From a checkpoint of a small multi-label image tagger.
Training: adamw at rate 0.0022, 4500 steps.
Data: trained on scattered letters and digits in many colours, 195000 training examples, 3.0 epochs.
Rows from block 8 of a small multi-label image tagger, named by matrix and row number. Rows with one number belong to one channel. Each number is 128 + 24 x the weight over its row's rms, rounded and kept within 0 to 255. All counts start at 0. Numbers have three digits each.
After each channel's rows are labels from the 100 images, of 14976, where the channel reaches its highest value: "peak on" is the class under the peak; "responds to" is what is common among them. Only what is clearly more common there than usual is listed. The data: scattered letters and digits in many colours. In brackets: how many of the 100, against the usual share in percent.
# convs1: grouped (4 groups) 3x3 conv (model.blocks.8.convs.1.weight, 192x48x3x3, each kernel summed), inputs within the group 0-47
# convs2: expand pointwise conv (model.blocks.8.convs.2.weight, 384x192x1x1, transposed), outputs 0-95

convs1.125:138127102119164153114071149108127102121134145123120143146132131172130142177095109136103134098091119177146093135124180138140138152099103134153128
convs2.125:142132143147153141135126111126111125110118171112132137101153079175123115157086126202125156115145134129133116137084096157145065152180121163118119129101130099127108101117184117149144091163075110119093159171116088162120171169128145141117116147167124115135112104167132133110138157127102124101
peak on: H (41 vs 0.1)
responds to: the character H (71 vs 9.4); largest: H (68 vs 2.9)

convs1.7:094112108108111096134117112086146133114102124124126124092075108155094109125091126125110121123107104110102111094114072118095075130102130113105127
convs2.7:172118065123130152094170123087140118118063147129122120135095157106155148127125152119120107164140185128102099126138150115095104134125156073160137134103074128121130094125094097070130162117163154124120126091126090106130161150125124112130127120135109134127105116111122158155123118105130115140
peak on: A (30 vs 0.1)
responds to: the character A (52 vs 9.4); largest: A (39 vs 2.8)

convs1.31:166177157100134130124130142106120141164141101106162175099127134130110129186128110110133102160150142082153136129155136149125094131137167123152120
convs2.31:102141036116155114144101129103103120095141149183150136112108134154098077162154126118124131146107126111118104152121095162165115139132122140140153111162142184134115116126155184139107105079125104121143139122141107179116178109105161140150098101137128130105146142126121133121162160150111113132
peak on: M (38 vs 0.1)
responds to: the character M (54 vs 9.4); largest: M (45 vs 3)

convs1.27:127149154153130125103121093097104128104110175133166122112108140109124134130137125121104114135115158124113106148197196160138118153125157105128156
convs2.27:114121064121123104135109092094106121116131181181147127139100129156087070157131122141138123121117121107117094158148067117147111142114117160128130138166138184126113128121125151069106101111121081134143141126136115178119172106120159127145104116154144120067121139107127136106158132167123127128
peak on: W (28 vs 0.1)
responds to: the character W (81 vs 9.5); largest: W (68 vs 2.8)

convs1.15:150158151129155143151136116122084140147116161124176145098119087118092123161141119153152119155147141131145133101170142169097109156125150089158134
convs2.15:105143063121143102158103122090114119081139142182138134122089122171107056170146134136121135139115131100119091135133091132157114141143100150110137118174150165137083140099149163074122127107136088135113155137138131169096170129122156155159110105133141118084136110113109136130141149143118120117
peak on: W (84 vs 0.1)
responds to: the character W (93 vs 9.5); largest: W (91 vs 2.8)

convs1.0:130128140108163127120160118077142134123131192118118091121120115102136150123123160119134077154077128113143162139147114143122170115103140125081120
convs2.0:122126133143114141088136153111138134128101175118122121139115117142124113110088128210087164112091124141138110110161139123160117138101148087174130147128102131146121092130080110106168159110159105122125128144117084146123148126114128153104143169128118071150104104121114147143131136107125090155
peak on: A (31 vs 0.1)
responds to: the character A (47 vs 9.4); largest: A (47 vs 2.8); the character 4 (39 vs 9.3); largest: 4 (35 vs 3)

convs1.43:137151129129144136125142118135135139149138113117128238141082136142126170164106131133118115163125155130127125128146113129102110089155159129121115
convs2.43:141156082153149089126151150129142106080127104165091129083087146166150122109170125058127107164107139116119117086131128170110133125162151099133121160160115094133136116131149109130113139131181143111143091173161096145096156125092139110127138127105146112125126123156132145157099124126141119157
peak on: A (32 vs 0.1)
responds to: the character A (57 vs 9.4); largest: A (51 vs 2.8)

convs1.96:155120130113144148145097158085108165126072119107138126145088103131121099151082121111136140167123119127148074126115109109139136098109096156109146
convs2.96:108116078142124172116140144112102112148124176164159125100127148140123108133113152153126105108088143150111124115155131120167101124109152094166114104194114156133131095135122132147118103102140120151164125147133106159123159101124107133136126142117112104101123119174098114070131130147129121168
peak on: A (33 vs 0.1)
responds to: the character A (78 vs 9.4); largest: A (75 vs 2.8)

convs1.119:117148100118144124121098146084155135117103148120125129124109127168088159154117117132062133124121138148105059157149147142142155116122136134166101
convs2.119:121117105144162110172120123124125139109127175134146122110141095178106101144120130176109142112131139133171126148072108148181075136190107147146134122144134138154121097099155132125106074142116096119095147138148126156145154160095139100170106129148138098128153131146140144123146123122119108089
peak on: M (36 vs 0.1)
responds to: the character M (54 vs 9.4); largest: M (50 vs 3); the character H (33 vs 9.4); largest: H (27 vs 2.9)

convs1.24:157146144145132146143114128147154155142144155131143127143166189138184130151155087137155133150132143145169133176124126139184143132149141146126139
convs2.24:111154114141155127126093127117128119114127188171146119119129127166080106138132138144155135156098121115139101133137107145172088133125123129117156093135121131101097101122174177117114102101120103144139152165160105167125165116133137129115097122190164119088135147128124125121131151183109164098
peak on: M (52 vs 0.1)
responds to: the character M (70 vs 9.4); largest: M (65 vs 3)

convs1.128:112150130113083147118130154140133099106134170114132150139111110142119127092122107137148137136100143095139113126155130169122169188103152196136128
convs2.128:134156185147106115147120119118146149128080165130145149114087153111130128136126131065141112141140118138110123108151112148099139091130173123152135116115128093081122101142141117151091159137136113104136150128124120134130127107143131138110140121139131119112115131106131133140135174120118121132
peak on: A (38 vs 0.1)
responds to: the character A (61 vs 9.4); largest: A (55 vs 2.8)

convs1.23:129168153110120127155086138116137142148147137120167147135116126133111153101146086102109144124122174094123138119175195148114117131136171131160119
convs2.23:130120074119129112139112101107119141094114160211144135091109134163090067162142133121138128143126125114132110148121091129143117152122121136145131136163135164133126100134161130085114094092127116115149124145148101189121181116108141124147101113143111123080155132129131123114165154151127132134
peak on: W (68 vs 0.1)
responds to: the character W (98 vs 9.5); largest: W (91 vs 2.8)

convs1.143:113135082141133130120107135052137143118099133138125117114148146137067132136104137131058142144133132147106082139132136127144147123146098127143096
convs2.143:125118134166135144148133170110126141128159140121152135119135060113119102120107146184106133112114134143130143160083133134157061129169111150127117115136149131163117105097161122127122091129090099125121124135135136154128144168119124154151127183119071110138130073148096132090133107125112101098
peak on: M (30 vs 0.1)
responds to: teal (66 vs 40); the character M (46 vs 9.4); largest: M (28 vs 3)